{
  "model": "audio frame classifier",
  "dataset": "melodies that start on their tonic, played by one synthesised instrument",
  "train_examples": 26041,
  "gain_aug_db": 10,
  "n_mels": 40,
  "hop_length": 160,
  "input": "log_mel",
  "spec_augment": true,
  "win_length": 512,
  "num_classes": 72,
  "output_stride": 4,
  "arch": "convnext",
  "norm": "layernorm",
  "activation": "quick_gelu",
  "mlp_ratio": 6,
  "layer_scale_init": 0.01,
  "inner_norm": false,
  "drop_path": 0.05,
  "subsampling": 4,
  "layers": 6,
  "width": 160,
  "kernel_size": 7,
  "init": "lecun_normal",
  "residual_init": "none",
  "optimizer": "adamw",
  "lr": 0.0016,
  "beta1": 0.9,
  "beta2": 0.999,
  "eps": 1e-06,
  "steps": 30500,
  "batch_size": 128,
  "epochs": 149.9,
  "lr_schedule": "step",
  "warmup_steps": 3050,
  "weight_decay": 0.02
}
Rows from block 3 of a small audio frame classifier, named by matrix and row number. Rows with one number belong to one neuron. Each number is 500 + 40 x the weight over its row's rms, rounded and kept within 0 to 999. All counts start at 0. Numbers have three digits each.
After each neuron's rows are labels from the 100 clips, of 14976, where the neuron reaches its highest value: "loudest" is the band of the loudest frequency at the time of the peak; "lies over" is the class under the peak. Only what is clearly more common there than usual is listed. The data: melodies that start on their tonic, played by one synthesised instrument.
# fc1: MLP up (model.blocks.3.mlp.fc1.weight, 960x160), inputs 54-107
# fc2: MLP down (model.blocks.3.mlp.fc2.weight, 160x960, transposed), outputs 54-107

fc1.534:507470476476424532514575474522490529591488525489562482478503477496452495496434466468491542520519601508449440505498510486506495487501535500582483478469510508474489
fc2.534:509528491500512495569430557514478525552502488485564517519483544554436536544486571520469527509454526474543563568525523466483535421495472496467500472475466492472495
loudest: 4000 to 8000 Hz
lies over: no note

fc1.376:527516540499458484520608486505579532604525498520420498509510460545430491506510465500409553461538562590455495456513579515471487470484478532512460501496570504477509
fc2.376:536463436505459444550486463554515484606499451436467473485480522550465546488493493493394506530487521569476538515566572421581527467574475513505486467461464461495516
loudest: 250 to 500 Hz
lies over: A4

fc1.453:631463511516513468521518504442473551466460489516519541512490552526553481463504479477498479498515510510530506477496531540473470440425508417485502495515506547514498
fc2.453:448411446508471464529458466513547506522504473589498562491536466566520507513471508466494523445478559527548476472464435445502539469517502486432503504504505464518503
loudest: 250 to 500 Hz
lies over: A#4

fc1.625:554503511418455459493501419546510498533459516516508519518412461456502451461509494448357427526483462520445526497477490559445505519478449490542459545499586478491565
fc2.625:491516510546483520559555499445456531498532506538459523544506444496524532496582487524493422464439456463491390445471481520544491481523546548520519558439566583523485
loudest: 500 to 1000 Hz
lies over: A5; A#5

fc1.191:483427414513456507536444483460519531504530624452510503506484522549499476489482461453469419503532475549567482475451513506456413515433565514501456496486480466522450
fc2.191:476486470472508593547533523480503508479539500517529511461499466567528449483436454490518528504553464488425561512414517422456527485439487579507453465512561513440537
loudest: 500 to 1000 Hz
lies over: G5

fc1.704:503443452504438480476524527483560515573476473481536597516453464552505509443519496410499497507480574513481562527537509516507475574506479498521509471540490465558530
fc2.704:494500514506475504519468462542494519530473559526566518551537504459514475483493488541462518556523540596477482509532493487515542520485572512576460528531469535491472
loudest: 1000 to 2000 Hz
lies over: C6; C#6

fc1.683:432468515450461473606493503424480499530460535522454492592518509486552466450537518534436549560472518577536441575461467478528502463502508543476484515547574456504507
fc2.683:466490446466518505384514471528507534464477535521493508469514501494446461519581499448536506456451520500525509489528521495494495480536493501486566444518481499490466
loudest: 250 to 500 Hz
lies over: F#2; C#4

fc1.489:542482470495475475454494466511505425563456486481474544516393527493516536511499548456489504474497517486545506483483506547500470495528481512538501507518516496511466
fc2.489:553494411513477516523481500518448454512442509558537504581474508501464497434551542488480521412493482504527497437472524505450543509468521493548536439459528459532455
loudest: 250 to 500 Hz
lies over: E4; E3

fc1.719:460488389521469461530531516508510562555463519458514509476565489520556484514501558421476497548469473522474485461554500542481478512556570514531512533573542465538574
fc2.719:567500493460543515582533496429486512541509459579445553481465532512542536507481502530366520492500428429471510464550491479527496521594570518542481521510593488491459
loudest: 1000 to 2000 Hz
lies over: A#6

fc1.752:535520502531457443490519512526477501483487533599478486496449449483503417467530544525542444520490493490446520520519496533528521588448501517498516497530592536525555
fc2.752:533557454533471473541454507536513535469536404565500554601479507443489478513492532506458462534493602544497520443506498519483525481518521509530456499532468497557555
loudest: 500 to 1000 Hz
lies over: A5; G#5

fc1.559:515470437479460488489435524464524435468522535478547564505519516510474512459534471498507469450506518539470540464548521490473457538509487519487516515522562542500507
fc2.559:512515558525451483512529535493514600383597544544501564485500472437387573530472464494529570563480501439522477553515432511555506460515438476481447494499505453532546
loudest: 1000 to 2000 Hz; 2000 to 4000 Hz
lies over: C#6

fc1.502:464448460530497543492525543527573503517597526483517494426410502457482440454553570451483553427535548521508465479521543610488464470486579473493519559490509487476516
fc2.502:539468485523478485589478458496492528558550463495494533518443523580495543426467606466520599427481577485503474499451527507500458515479489561462510436585515522497472
loudest: 250 to 500 Hz
lies over: F4

fc1.40:509477426532507465430529509465549572495486463479510524451535441409486434462516560517430496599460449545421473426499517520487422498443478478449547510575505546504494
fc2.40:553549547496550532469546565555446459406416516515505549475510527464466595469509524482433488498469390488566575476502548467503499545521516512570501546515489523486570
loudest: 1000 to 2000 Hz; 2000 to 4000 Hz
lies over: E5

fc1.629:552533548481449524500446487528519467510519534536475489531501479430416471480525478494496494500427497512473450619495495498512453478474457552558516479523523496478395
fc2.629:574532529532556470474468511501497522483521499492567482541460431442468503534560519482491546517461477517458520553587529464569503550544495483477539427432496504530422
loudest: 500 to 1000 Hz
lies over: C#5

fc1.563:497409497459478498464500487507582500545412462483505589498445452431538540499460526460485571422536471496479515504506483526543458447507506493516524500564548516523530
fc2.563:544518500497499459469531518470542505489564556443524507421464537525532506509507481471545447545438512515466475522507461511444458467547533539470451522447431527491531
loudest: 500 to 1000 Hz
lies over: F3; C5

fc1.749:570521437508477518532482566503521565534512546500449503498483463523537467442414483510458523514512450474500518455524494514452538512488453528497486549488500508596494
fc2.749:401468454561565472495492509509510500500429388500530515490508475558461477495511487511464496508490505520472512532535468509555515563504496488409422422503465557509503
loudest: 500 to 1000 Hz
lies over: no note

fc1.643:497480444500449576495497504485538489522532518532537552521568490468465561498485529521466496425464464545430536526468526521525451532474492462473496499490513477492504
fc2.643:463535535512480543493520537441494583431502521481565523506455506481464513509489466427548499523508502496488461482484481438529540534465588486526457569514545474510521
loudest: 1000 to 2000 Hz
lies over: C#6; D6

fc1.356:506525505508509474482438547478486480516526512593469556484539438548470540390445476488463480503495482523432522493487537553523489550456486497512482470507491492531460
fc2.356:566465495511427491508482497490476523515537470450515480582561498515546494576566504597524515423468540512561413479520479473568463558450500482465521527446460518552510
loudest: 500 to 1000 Hz
lies over: G5; C#5

fc1.594:485527437462458505562483512535469502506493474602466504490515448516501557442515494458513478545493477482547565487452530524465529509481424543497522477469504487500536
fc2.594:467552580483498511515502507521582492492559440542455522514552460548460393571532460481559460475496571518499520535459508473505529432470520559534475547478453523577548
loudest: 250 to 500 Hz
lies over: C4

fc1.353:443445451466471521454540532515459437516493492540521521507561455511538515522527571549512481519515453512495422528502521496520476519488482555508489526467486503481519
fc2.353:480468527473479465530540486477493485497501531430503538491483486566490529510533427433475516534509517462511545468449504462593488440423579484474452518504467471527526
loudest: 1000 to 2000 Hz
lies over: D#6

fc1.479:522415473471439487506604496536519480546507551509548570519485449448496477499550506388528466499475462484484478481590516457496514576511540454510457477489499440532559
fc2.479:431547536528491530482488490473474483448515469444472480478464496486530554474507521616551560493467454509484490540513545526479468525446476531528507523533522585523496
loudest: 500 to 1000 Hz
lies over: A5

fc1.264:489508469536504549507471465500513488454480617511518474463462424531514500455469510540494418549445467530502499468468502589441479546421443500502495534480483447454608
fc2.264:510495481537494535579583523492459469506504456527465597554538572521539578543463537498531463476470516503520495492493496510510510553462506548529458510534493480457490
loudest: 1000 to 2000 Hz
lies over: A5; D6

fc1.312:576468499453451492506484471465459520501519440530516524535488488466534475481516467514435482480507475540576529500470448495550530531468506519507455458540563469447476
fc2.312:499451461505436486459524443494482541521496553460509505559536532486468478535499507491525509459504425492519449512545425485428496490508499412558530511423531492513492
loudest: 500 to 1000 Hz
lies over: C#5

fc1.661:461431610459432490525470515531458520514480522460480492472484489476511490418449531530461542538461583504503486496547525485492564487515528471495405478521482480398494
fc2.661:505495494450494454422454472492527579486519470495464525488544537499567441519442558505505488521495549544468488596477583515500536443508498488489499530529489528462525
loudest: 4000 to 8000 Hz
lies over: no note

fc1.648:484473479528478515511546466495525531551468527511544481453532451473529552483572500495543525466517595507538524443552544488443474462551559453553430533477505481408466
fc2.648:522520507507512500489436506507434568468460557482569510455549568505488575539464576514481483588500436467565547492576457455478447493552498501502519483485490541553516
loudest: 500 to 1000 Hz; 1000 to 2000 Hz
lies over: no note

fc1.460:529434484540419484488569483528409505577515474539470494515466506429451463465422535549502551520522487539498463510490604494525454504519505497481485511498479526486451
fc2.460:504499559443450360511522505499477394503484523429459484483498479535481487547557493486488433495553565490533480465495544462539457496491466535524517412539552542480522
loudest: 250 to 500 Hz
lies over: G#4

fc1.203:476504528517553498503483465490460500519446519509503597481571522505519455489442525520467479497535528478443516471526447529524454513503430533483427634547528555474541
fc2.203:430513472485514479475472498520500498468471463480465592523482473545653523478511483507528548452510511487453514452475536503550435479493508470447502428508509498572541
loudest: 250 to 500 Hz
lies over: no note

fc1.129:446433490507437435541429511451516500520516489507436562577509478496492532463489515432488550533514465570535547431547505530599515465430493539564514498534507470477482
fc2.129:451522519485457483453519527463519444552490505492488503523566512552501474518551454518525512395509485469546450581547444426556532446379509503549533538489587569517498
loudest: 1000 to 2000 Hz
lies over: C6

fc1.52:504430465463469542509490516540566566515499536469502607491503508477513522486451474501437498497501503536472531487600477512548507555485569530471413466528433463480501
fc2.52:547497557559440499489471479529437534522523534518495486430490554583560481523488495518466555529479522476531539409482465480490574518514512507513506434583510558459450
loudest: 4000 to 8000 Hz
lies over: no note

fc1.69:424440444431483512569525493380442467470482482495521500595525512474497539484493510532447505543508501474562504565466477531495462485519497570540533493518491470485472
fc2.69:517545479478483549451508471538450489462459520532501522454604470446457517500622419509505511519521512544504498519525464486502508448528490476540478464500541518501489
loudest: 250 to 500 Hz
lies over: C#4; C4

fc1.153:493533524490442544406512476525509442515407552448481587502424536492488565451492486536532486537492474509530510554499591497469465514502483542513497487540583532494479
fc2.153:503486501465508481507516536500523560552520542515554543502524540495506481564498478486509523507428492496530549542480505471536499501538525481441475498522427466522476
loudest: 1000 to 2000 Hz
lies over: C#6; C6

fc1.382:529481495527458411530520466547519567538519485534503458456482459498481429462502508504553525561514559591394526557504628514558446549457545510527511504441560506501499
fc2.382:545493466494502517521509489492562556496530536519467483455526486504500537489488518442468528436448482543502576504500486532508457483483489472548572490521437476521549
loudest: 500 to 1000 Hz
lies over: G#5

fc1.601:546428437470446453488500484500507519466525519525565527424485455451490463461480578531515462487543464535527538457508459486490486519553483410540534522512535492508576
fc2.601:505479484525466484487447550500513548457515498507555536466573479521412533566591449469542528518448485488553461475539470442557457519525532483559508492431442468507498
loudest: 500 to 1000 Hz
lies over: F5

fc1.248:429490464552469519463535435508558535543420491436521505511502505492549501483476527550365551517509526579425524432518577544454493491516490579511472508540524537512486
fc2.248:480442408513488427497470508578493477521508471505454475475450511556449483505460482499435453474474531508550536493516537471509570441558482534518467448573481455497521
loudest: 250 to 500 Hz
lies over: G4

fc1.427:468480477509474483537471528478565524509497519593465478495538464488532540482504461483464408528530511530483482516465544518502564494466540522545479512515478477513492
fc2.427:439472520562451585583565516549520522498511492577456489537519474525597460516476441437495479502578503474480471468472534482477467462458528561446464496454546472507474
loudest: 1000 to 2000 Hz
lies over: G4

fc1.700:573481515509491552415538493484515560487564503511518492490469385419483460482516528512524498409527511500522497481540574518459516609469497538518454507499493498519466
fc2.700:467525477544478553560459477560510499498509477534519491522537518515541496490493494466551538559507536486419545512527599451498505485427505632522499551547497516483522
loudest: 1000 to 2000 Hz
lies over: A3; A4

fc1.483:535474526500483416486508548486517581526521525484533603500542503490558467494517489434477471538543502525504512444544544550499473487574494461487503483504510558514564
fc2.483:535464444509459495508578565401464527511537514542517446535498513520489541508461481466492489498470505484543441508492523490485502541543519546478499557597500454478481
loudest: 250 to 500 Hz
lies over: A#4; F#2

fc1.741:563486531455459464482496471500485545488643517583513520496459469494505446488464479483457458498535446477501447468567564535449448472488480559523494449554514544519432
fc2.741:499511456538433493567491523501472480433544529488512458494520489523531587522501488479541546492451485527556514464524556508494599515493463502545477552508480436482483
loudest: 250 to 500 Hz
lies over: A#4

fc1.92:485464471540548505458467436509493545507440520496518439494457491474490437468604504506502527502496423477520495491521578583495440481513522501558400539525560475527488
fc2.92:539482516466619528544511475505495503489484486498474510529486496497473476499458463484546481457505466537433469472519386497476507485524490533485501459514469592455463
loudest: 500 to 1000 Hz
lies over: no note

fc1.359:528533449488455492489398445484482522425538616520517513515523432491546510527436472538378536465489458582516524470488503523470524515463531509550490502474590478500517
fc2.359:505447471433507559533464529520511456444484511501450492483546562470490497502606480517408510467389409490476487397476541493542537523533567505535549499494537467508536
loudest: 1000 to 2000 Hz
lies over: G#5; G#6

fc1.335:479478485474479501463530491506457473555515559490490554453512437498534551479494494490484505543506487471410536476485518534519507448541468628666517490437512490493496
fc2.335:511518502531501536482444452511476549478580485435457477544557414554480457519538552466516423475479560514490526472469507507513467488551486526488463461487468541496554
loudest: 250 to 500 Hz
lies over: G4

fc1.77:438492497545500567470469424530462441476532497593512538508528510371461462516551511416502545565443504520526504404483531511431456508546486556534495532531541480467467
fc2.77:457479509473504532473471464499526533421483513545515506537468504510504445409415526479525507496496536484546462474533553525464523488560516533505468502533507490548538
loudest: 500 to 1000 Hz
lies over: F#3

fc1.14:544496477474454549550586509524558508539437491533516551487540524550443509429575485528506468477477523511518446450521466440529414496490478523564483526490551499513549
fc2.14:524436490529509490532447516580528519568477459488522508541520481498487548553489503439501530562494460560470532518491513338517583455411461452515515469508503494485569
loudest: 500 to 1000 Hz
lies over: no note; C#5

fc1.761:567524512501480445465476488557561479537492474555519522496468449494529452494481516503421509530482514493535520460486431504453464480527492504468458503481528480525524
fc2.761:554474450458506424533469445506595530552483505506443446545506479474471529510515557583496424470473455560549406493488495501514532502552447434537547473462478466577537
loudest: 250 to 500 Hz
lies over: E4

fc1.29:501478483473450451520506494559526472530416495547520492563441487425570475472457563508411543501489535544505518487528495520473481476584483342385460516548524476521551
fc2.29:521473520500522488478464507505557492439540480483466476465545415435505516529538532535514477486523475530491479518489462495471524543520423384516527423443493475462517
loudest: 250 to 500 Hz
lies over: C#3

fc1.367:501458485521452542444533447528505524483486524468471550476400426519479513447580522451491446510525449463529515502458612516556437523523521438451491467555511509395498
fc2.367:475499581453486529526480531460516478455529501546476508491491530436483513510457534512536505463445532528497478486480539523465559546527405497596496455521525480530493
loudest: 1000 to 2000 Hz
lies over: C#6

fc1.422:488489532479462468434537444529529484610527564532493537455508463472480472539479456488449518550398537587491488485518496533562449530481529547571498444464526473491506
fc2.422:543490463426500523579524528441444519568534439412463489561497518538415483483531495524454582516567479507507581547549451534533503431466473544535525445467530513453442
loudest: 500 to 1000 Hz
lies over: no note

fc1.506:459539486426469573498536494519529459514450584593519559502481464454466505460500487546489509487425487538437404487478543533489478555488426571548486510529444499488528
fc2.506:549530494527511487487479570514512497518541439465611494535533484523468550430541451461499594537492497529527594483552480457562516514509477472455507484517464499472501
loudest: 1000 to 2000 Hz
lies over: B4

fc1.535:521426505526473514431485496440499571465552557574535542502437453419524442499510496516490562458499525499474524508578504592453514604583487534514485529548460504470461
fc2.535:473529507516461549506516536552539548433462512537484542592580584430479510436553524519490477597515488537525537477513524471491517473503516525507527472557549507460491
loudest: 250 to 500 Hz
lies over: A4

fc1.232:453433417407430494585487494515560560538499529521472499510534480468502480466509512527445478509516534474501452515464466528518587472479491495554437425499484476434526
fc2.232:425521472524552457506524489492558483482469497572515550460463626526464445520524465410433460483469502439542525471537545569514423422527510475437479429510519472511527
loudest: 1000 to 2000 Hz
lies over: D#6

fc1.498:486475465502469487456522495474479514498507519511490457488437471464488408422506529429474526449561560551488455544498487522464468492540517495503511514468472430510568
fc2.498:485429511470484456506466478537523488544489467495486534503495466576520410598489521462545478436526575547446603513443488472504473532484464482496491465543471497510544
loudest: 250 to 500 Hz
lies over: C#4

fc1.436:552474482460421526439512543530486425558450512508450654528492529500499525533473486483417576487511506512550494463493480529538482511520439544545536510550532516570450
fc2.436:496503459464555494457556560531518522489502518534499393452441490499462508511436513436565549476439474470532522587525502469506495454464521459419473550518502478548561
loudest: 500 to 1000 Hz
lies over: C#5

fc1.638:514473459497454510494533475453518553481427469453553500442495517423510489442514551617533494483502471520510459485516603533512464473466473441513471517497506511529480
fc2.638:482506530492489576507510522447441478476565505515543536493514425544482465523487479477499592461500503525513482518506499479469568473426484559498512509512471524448570
loudest: 1000 to 2000 Hz
lies over: F#5; G5

fc1.90:502538492512513487569561509553464471583464478452428426502471447480527484495525457494455459530507579550454477491537564509495472497477488571515504523529603561521489
fc2.90:476493457477484481514539490544516552507535504512564492455530530623500549513462494475423477498440598444561472517500498475551454508549461585514473504562437471579535
loudest: 250 to 500 Hz
lies over: G4; C5

fc1.678:465575514497458517478546481541547528532389506473498588497421406516513470466516463565467539469478499469458453546515503546512511489522503547489527484530575513531567
fc2.678:455513553500459560487476508551503525513489516536540501468578565507531561425506451483519469573478432523500504516509539455458572449512555558527514576527521493418465
loudest: 250 to 500 Hz
lies over: B4

fc1.168:502517488463490478452453498496412483522523462561472503459507441419565455475488454524494476484504491473475437485500474528495503441491454490491396507499527499511523
fc2.168:521455433477511484553576512517516485478439536471476531574527521589495469436477476478444487524512487455530511462557498531573453508461555519507508531474411438539518
loudest: 250 to 500 Hz
lies over: G4

fc1.140:435402457543492508485516483491479468520520528525516480503486450425550478416472479452489531442482499485503493507510579568494509444486535501558483509433498487533511
fc2.140:479407443497482477585499467508540501525459498524452497488523487549502552454425447517507554450520569462557457502494501445519506489500496460526539501486456528522480
loudest: 500 to 1000 Hz
lies over: A5

fc1.607:480479449500551488561437546501504496482446545488560445491538472505481472442535465459451476499523554489455468445500616524570479475521466560499378478531529573455486
fc2.607:533462447434547497473556547505533486473494532525450521539529515439592513515530469467573475558597534447475446417499448601577512499512490495493523506462454471528492
loudest: 500 to 1000 Hz
lies over: G#5

fc1.374:529483486490442504448468479572546480506493578489514504497538448516472505552479451454407475547503476527506524503530526486436562560491463538450485491464543511548518
fc2.374:461513509558471536544525498527480510454506492484481515493528498518481583428528591555496515490408481536490462467551501437505534540442448539569526541475464490464518
loudest: 1000 to 2000 Hz; 2000 to 4000 Hz
lies over: D6; D5

fc1.255:444422513472446533511524436499423536476529550397585573474451435496525485456537505452472421583493494574497477533486458551516528504531484486509464467530435477564563
fc2.255:484578494528447484487576510475547411476536478510529584457466472510475577495506484377602470533464584538490567517528488532537514500516512533497477493445536478500570
loudest: 500 to 1000 Hz
lies over: E5; F5

fc1.716:497450533420482523405481571503543551525396535592512517537538467524514418468540487492497569471510541468469442466546546537513381524498527470487380416514487442488495
fc2.716:513461445521512509556464489561508481499431425506447459447474491509416486565501455526469524533554507467523496548525530559495496469484504556550502546491511434467499
loudest: 250 to 500 Hz
lies over: A4

fc1.390:482475583447413526526572484502515474489457530496482521502560496485511518439528508524443490511494494474448507453492448537484502492517559508510478446436463396483501
fc2.390:534470467539548457434439480462555492489470483474521547512461442557518537525450525464450502539486578574484459503457519503513516501477539467510486424538496567452530
loudest: 4000 to 8000 Hz
lies over: no note

fc1.202:476500548408443499463470457502531559501479481519532516478497483494508510536471561505490450544496514490529485485531472539492456524492558516474493433532458497525511
fc2.202:492499489494471513518472489580486492511470504536444486470492473523452489428565569545488583510538526539406551535513502510477535523523468526449459538440496485422471
loudest: 1000 to 2000 Hz
lies over: D4; E3

fc1.179:497499489515446496544489440538555474530478516580549533491451411516462502496464485458455457514512517478500468485557546493499454422497500557566527484499555491454542
fc2.179:467453491559430586569516557496472596531493509521562529554580513636504502480452435520496549511494474479503507490570526433485510480467491531538506520527479468538503
loudest: 250 to 500 Hz
lies over: B4

fc1.85:530516486460430391510528461524534494548426524526480507513503415512539502503458482466447538556495570518523536441532501463549542636520461547496458523530496447514496
fc2.85:495464497526429444577468484543487451515532503509530507518490558507558537397555520503596473495466523559497471430547429382567495583480560567490503481530498472491499
loudest: 500 to 1000 Hz
lies over: A5

fc1.364:524433507506503460538493493513547482453489536441487526477498527337508421487518680455511518504515502494486460431503460531504514460509501447534522497531522515488437
fc2.364:517513465535457434524465470475545508496579480463439534519485483455549524580478511466538530451561476500498399471483495496491492496521520447462468505491498500512473
loudest: 500 to 1000 Hz
lies over: F5

fc1.444:449447462497469469479527510529506554514481511460481524425501454357514457432512538582522520510534540461432509533517465556572537482548488554550507520446543516508509
fc2.444:516535416589441485494502490471499494504520455478514503535538530496520627529542475514547504451516470542531458444522478493490521440475532491499483524515520503536535
loudest: 500 to 1000 Hz
lies over: F5

fc1.249:474448518480502545549514506328486536508531505545480526563492483476573496482464464473500549507564529473503539521492515501492467556523499461601499488489526467488539
fc2.249:506512560476507563518510467560474519435557489419425446535504551425569534483403493544552497542533492538424538512514546497478550485540479499472470529536506500457531
loudest: 250 to 500 Hz
lies over: D#4